From a checkpoint of a small rotation predictor.
Model: 7.03M parameters, arch preact_resnet, activation relu, depths [5, 5, 5], widths [80, 128, 240].
Data: trained on rendered dice on a table, 145000 training examples, 37.1 epochs.
Rows from block 10 of a small rotation predictor, named by matrix and row number. Rows with one number belong to one channel. Each number is 128 + 24 x the weight over its row's rms, rounded and kept within 0 to 255. All counts start at 0. Numbers have three digits each.
After each channel's rows are labels from the 100 images, of 14976, where the channel reaches its highest value: "peak at" is the part of the image that holds the peak; "responds to" is what is common among them. Only what is clearly more common there than usual is listed. The data: rendered dice on a table.
# convs0: first 3x3 conv, stride 2 (model.blocks.10.convs.0.weight, 240x128x3x3, each kernel summed), inputs 64-127
# convs1: second 3x3 conv (model.blocks.10.convs.1.weight, 240x240x3x3, transposed, each kernel summed), outputs 60-119

convs0.61:179131115130130102135119068150130135106136111146147144159155101145135142119118084099138087194119096107098182072114162114125135116144120098077143168130137128130119146134071125102125109127168110
convs1.61:122143133136156132133118133154084131105155144132120119123109153127144122129130098113152103089128133113130152180159087106105101132116126171102126129131166156111151151146148145111113
peak at: middle right; middle left
responds to: dice: three

convs0.69:200131138155115141124113052148117136108121139110118081104091100115090093105120136135132118130153126122120103130143167146116131142147142131119124113109150068139148083131165115117123184119097123
convs1.69:137124118147162141155154122093101110109111151110129119129127134138169099087079122142121121170090130125139203138178152134099131141082137083115143114136140101130132137104109124123117
peak at: centre; bottom centre
responds to: dice: three

convs0.86:149124121116064117134116143091122125144194153110137154177092102113116113177102142149118140149113115095085145130108132127122109124129119142137103114132126127143095127160101127172121144128078088
convs1.86:139116150152103129101108083139090133156141092124123114108146117094123172144157089118116119123143130129151113120121107107184109147109157120152141062168050094118161104163099104087133
peak at: centre
responds to: dice: three

convs0.160:100155144123129134104091148128112112100124188123134107168152107129100132133135142166137132129128116123159105147129119128119106105086150140126130111119113141127166144109093118117154112125148129
convs1.160:144130202122131121160114141123095147099120098133106121130136142106180127130142095095138120101122127124162117136107150103135111124113126138151125097140107133131134110116130146162116
peak at: middle right
responds to: five on top; total: 5

convs0.148:166174157134069131090113112148116115077120137111124095082131116135109128097122072109144165170089150126113133135154176140104114137079147161138103154096157080140155102136155098101115160128092200
convs1.148:133114160134147135107124121132152161109200118122115119151144146130114115121117094130162134113135086179088120118167115127106111133060142148148155105156114112085111080125128127170126
peak at: middle left; middle right
responds to: dice: three

convs0.66:145158115143099163119162141119130131121090174128132209115131149117137179105161125135136107124117117117160117105131084159121119158134154095128124142142091134128155126134164156107094142122162156
convs1.66:153110122139122121134130136134108123095099077125114133172103124147137135164102148130076092136115117088165127098102133139163127100135173144114140152166080146112208113120152107117150
peak at: middle right
responds to: dice: three

convs0.89:145124105144117151150129141105084147106129156130133091140124130077106125101097136102124135142113142070125091171138120097149071131148098125072126095123101132137121117098131140115119138135097072
convs1.89:153174103111142126130132137108136141164104100077103099107143119105092140122095134178110139141139108144135155115125118127090095078110150097133183121105110158148143122124093101135119
peak at: middle right
responds to: dice: three

convs0.171:120185152142193123115159134131107158140129106110072123156119097149127113126132137140133135111126103137126079133107149144102103131127112090093130153129124151124123167136155125073116166134138142
convs1.171:115137123132125124165117129122150166131135123129132128089138158085128116102095139122111098160144176094137153137094112100139140142114087128087150137138112120163088188162114110139137
peak at: centre
responds to: dice: three

convs0.48:121182142141127072181128142159142111174127125156163120125130096075130143150117108101138139135120157118102127110148130126112147110149164129133133123084095142113148165096109113151143123132144101
convs1.48:126165145143176174141117138067142122159134146167123106141140153161124126119126175141156127118109142132106139112071150113117160089112134153097154105137099179110123109141144139150106
peak at: middle left
responds to: dice: three

convs0.213:118128123159170131132110148107107112162144168130177109070144139086126121150103104111114119129130119127119134089124142135133120135138105096142122130143139132123143084099134126210098140125121122
convs1.213:133129122149119143131135133120155114121100112154163114122131110106119138123135130121097145119161117108186095114146119124122112102088191089156131138121145136141166122058135165103158
peak at: centre; middle right
responds to: dice: three

convs0.100:123174146150106135133140143137129131100156148136133081157095114130105129168114158118125171110091218124116154137151132123155110176090140101153127135094116147111110132103148120125173122124137112
convs1.100:128125108095126164144117158127129130107117131125139125131124163129119144169108131132147127117141141149144102120112131103089134150109120117174139143128108082137130116146123129133135
peak at: top centre; middle left
responds to: white die; yellow die

convs0.65:116114149132096095168144121147124137108166130179122115134095144097122130153122147100105095107143134110106104126141119155140092138142109140135143127142129147161134119054115125148098154125133099
convs1.65:121156165127107110168153099133124130120142128119172121128141134106141102105129122109093114096108125100175122084106116132108132093101151139136132088070108120144168144112122084135131
peak at: middle right
responds to: dice: three

convs0.180:138150114148112132114114174116146110122143176156103221128125175117140115123123151149151138128160112099159126140128108129144107104109156155133103115145187161131128138160115139093147123154093122
convs1.180:140131108141086121125135096148145147141128171128143162165104136120163140116170100158131145135171136134148100129129161119159144143133124136137153115105109146137124187143170114116145
peak at: bottom right
responds to: dice: three

convs0.168:123126102124131136118123174125082135171114156119104122151142168109129112085132135101135136141166110124156122121129119131144097151184135141133150112125134204116126127106145136124139125125138090
convs1.168:130144112144131148112100146140114104136153124114185138131127118091118161153105117123124154123188107144161136148149151129107135134102159179115097156136076166119110147147116134155130
peak at: middle left; middle right
responds to: dice: three

convs0.187:099127101105113126127120091134135121130098175122115155128148155134125134072103074154137143059127156117135215125173144122114122126117153149126101136144129099141138112151119148111129129133085144
convs1.187:143156133148167101117151134126169163151143141120118120134129132174149097099126128173164137116124101097096145108125155157170094165157100111090146097191098095116104114116095127148150
peak at: bottom left
responds to: dice: three; two on top

convs0.207:130137139150099168165146170131129122150150152174143187122115149125120121115139142076137097175170096112132139116116115134152135124169127129116149140165109116121132111135147110123143109115144084
convs1.207:125079122152145112171117098158152152102126124122189162171146120123111143114125139091142124114159155145147123127139123130101113119080155174137092174084141094096152178202132126158109
peak at: middle right; middle left
responds to: dice: three

convs0.26:111142129142113120158125150141134119136119177096128108120116134132156136173111126180145155099144161121121108094103108110112122096116100108120131104156167098149158087123132139146162091144130106
convs1.26:167167152126143109155101131113155134133107128100047100161136106154131137143139174126171099138160142113101139145132145148121134118199145142112148122115100093143108106103104129135148
peak at: middle right
responds to: five on top

convs0.175:154133134083110132139112132123114144112136106143135173110116203110161208106088120167116138108123153128129154095132111163134159128150176163093153139127136141117141144126125100131143126138109132
convs1.175:124140146111159121114117120135156124129137129158186109142139110117115082178096119115161162139133094158163115120134183105148148122139175130131143112121129117138111119147132127115124
peak at: bottom right; middle right
responds to: five on top

convs0.17:118149074155162136139193093130122127136084115111135100150124116128130131160117097177124112114103085104133087164122133119133096154123092166134082114119103134132112142114135174089105127118094167
convs1.17:130133105124132088106133162161108139156114159135120115123166138105121166141127163141119123149094173118119100149145134148111095178143127126099112124101138104106093110083081153106133
peak at: middle right
responds to: dice: three

convs0.135:137124081113151106127094137126139129118123153100185110114125128119139134173179077114135112096126138167131093144172148155130142102202119191214137138075122099121144134129130125109168112132120129
convs1.135:140131139106109115122171129147177126142095123101133142159150130109116110105128131134128105119123168111127156111109164126137139107139166127092095133131142110079140139107127177130110
peak at: top left; middle left
responds to: white die

convs0.133:128127091128126077132133120109119131119126163139125120117117119113155121160203077139114116137096097131131125154163150129134171127197100169200156164113091164140132133135129109119177118134138107
convs1.133:157122153124110138117108166142144147152128123133168140181161123112136109149111126097137133129144128136094145111100173139126129102117144102173126199138170085131131119154132158146124
peak at: middle left
responds to: five on top; yellow die; white die

convs0.95:147142111126134145135116085114116106155105176112106077105160152120128114154141092088127116114074133157109133105179130143110134147177152138181157122073082118147111138133138126109126104144114153
convs1.95:134119152119100146126105106153158110168115106118134109099115125139155110104095140142163102131119149148113138114130163100098124108145128129160143126122091142156079075136069124144128
peak at: top centre; middle left
responds to: yellow die

convs0.55:135143127119147084131107119142114114108134115123145115079121138119159113175120117107115139071075123175126126126187129138175130112203117201224127113114120145121097114118106123135115118120104132
convs1.55:170101153126127131126151121102169176075124119137137166175133155097121136131124124128145104113112167146108133092125122144117129101143109135120110170143113094111118109102156177128142
peak at: top left; middle left
responds to: five on top

convs0.220:163149141137098079119121094142132109153117128140110120114102130156159126132097107117140137115101158152182150123174116107156162124167109079136127174068186100141106145152125119131126134124150153
convs1.220:171142141139120126138110124126096117136072119130154156083102077138115178081155149112121126163147143132118135108137126172154136140107135159097122123136072130126128117133142122082089
peak at: middle left
responds to: dice: three

convs0.52:155114091146138106111103079115124110139121153090116088185128131135123091143151154094125093132074141165110123182170096136186144130178113158164117186092103144121129126146172119117180128138116131
convs1.52:112120106162139155120111182083126148102152131167107154122156106142131144138140133133146106174110161099116131155126148126143059084098149106144080151146191138161126107134126162120153
peak at: middle left; top centre
responds to: yellow die

convs0.197:132118118121091150141153153125084123142138154099142188085160126109125096121172133112126100118117144148105117121149113128128118147177091138154140131133139158106133101130089140110179093129145135
convs1.197:138151125121138123135152130105153135098113113110152104152117163141168108119163119124134133141121161125150105130165134099110148159115156150167155108148177124132098146129108153111095
peak at: top centre
responds to: yellow die; white die

convs0.81:110114129122121072150136131115146091120105141145113113142104138151144142124129126136111131096185139134134171135162118114180144124133128104075142103202139156134130120109101127158137124136131153
convs1.81:130186114138107148133121110124165148150125138109131152149142163130138186148129113116124136168078117108088160183157178097136141143172115136144129116118134080120110136130090158104124
peak at: middle right
responds to: dice: three

convs0.174:137119137122160138112122126114119123152126178133132104108119128129125116202173091113137114095107105118107114127139098111095123115153117108191103144099086135124134147124117141098136130131089138
convs1.174:142112139135117124122159143115181117127136114100131160139139134122116144133125106118073112157086142159142159151113128098140149162147122123153122145099135178107151127121157118181131
peak at: middle left
responds to: five on top; white die

convs0.29:184125062136154157117107128119110119104119174133143101147139142118139131160206146151127137086113159123110114154125125137109114084103107116134142123089095163118143147114084098122102081115126123
convs1.29:145138143111131100172175140126118153115123162160098144119134123130133117129118117135160161177132136108119097109114159102113079155124138140103135142131153106136104147141178140182148
peak at: middle left
responds to: five on top

convs0.18:130159131139162122112139125129118121131096104153078068169127130123141106137214140117141139113090158183146109152177133135139160130151139147181116227119103153122119121088152133141146128136135137
convs1.18:114141163118161133112105127096070150149113115128095112143095167155130148116088130122157157127111128127114117146142108170117105129082148192109151132106144139093115129123121169129157
peak at: middle left; bottom centre
responds to: five on top; white die

convs0.159:146091146133122157157119166124101117134112159127082221144133109150118129181084106117127134145164148095151135187114147115087120100130146139119115103141154150121151135153091142123165122137176126
convs1.159:159166107160161120126144169134121155097133163096137126122152128135124140174139138133165107182097168111114108101145108106167146135151112165097154123142134188128093134140141133137137
peak at: top right
responds to: dice: three; pink die; yellow die

convs0.144:099116147103116096117153112116094118126130171085138157138096122151140155168097082123142129095124121096148129099104142136137151120101165097121169101098143089148132132157097167129113162137103116
convs1.144:146103104150175110100138128155124159117136139101172155138129151143111179138140120107173122154156101141101144109079088093143152148227116109121106124092120124123107076103144106158107
peak at: bottom right; middle right
responds to: five on top

convs0.237:091130082119156116158125124098090136120148158102117112123118109115108106129140092126124123136093154104125143172163083120138098132146126094088141106161145087119117142095110156115133124131137114
convs1.237:112140139135131116121139142122154107122152127125113131111101160091161154118131117164119141142144141120135165169130140135133127126089135154111113106145058107121123146117156119100094
peak at: middle right
responds to: dice: three

convs0.110:151122175138087085121108131134087120139117150094110186147148120119158142114194122158146136118083129128136126143154139157152125135122118111120107160173156088091111109133110153111188113124132157
convs1.110:150132136127167122105112124114148149088161179093112136154116139129152115131125119151147120155085117134082093104159155152096146150118099145111136120148116119112151130107134169147119
peak at: middle right
responds to: five on top

convs0.120:113085184141100153111134110152106129154109146140143141127129135128115069113114135113115170147108109110111141149133096139138123145126149106096135139134131166143146161150147124150131142141105139
convs1.120:137140147154124117108145127148122124103136166117097118101117121092125135143152134139124146137138133125124118153179109127141077108101176124119193124172126077130137068154147114098136
peak at: middle right
responds to: dice: three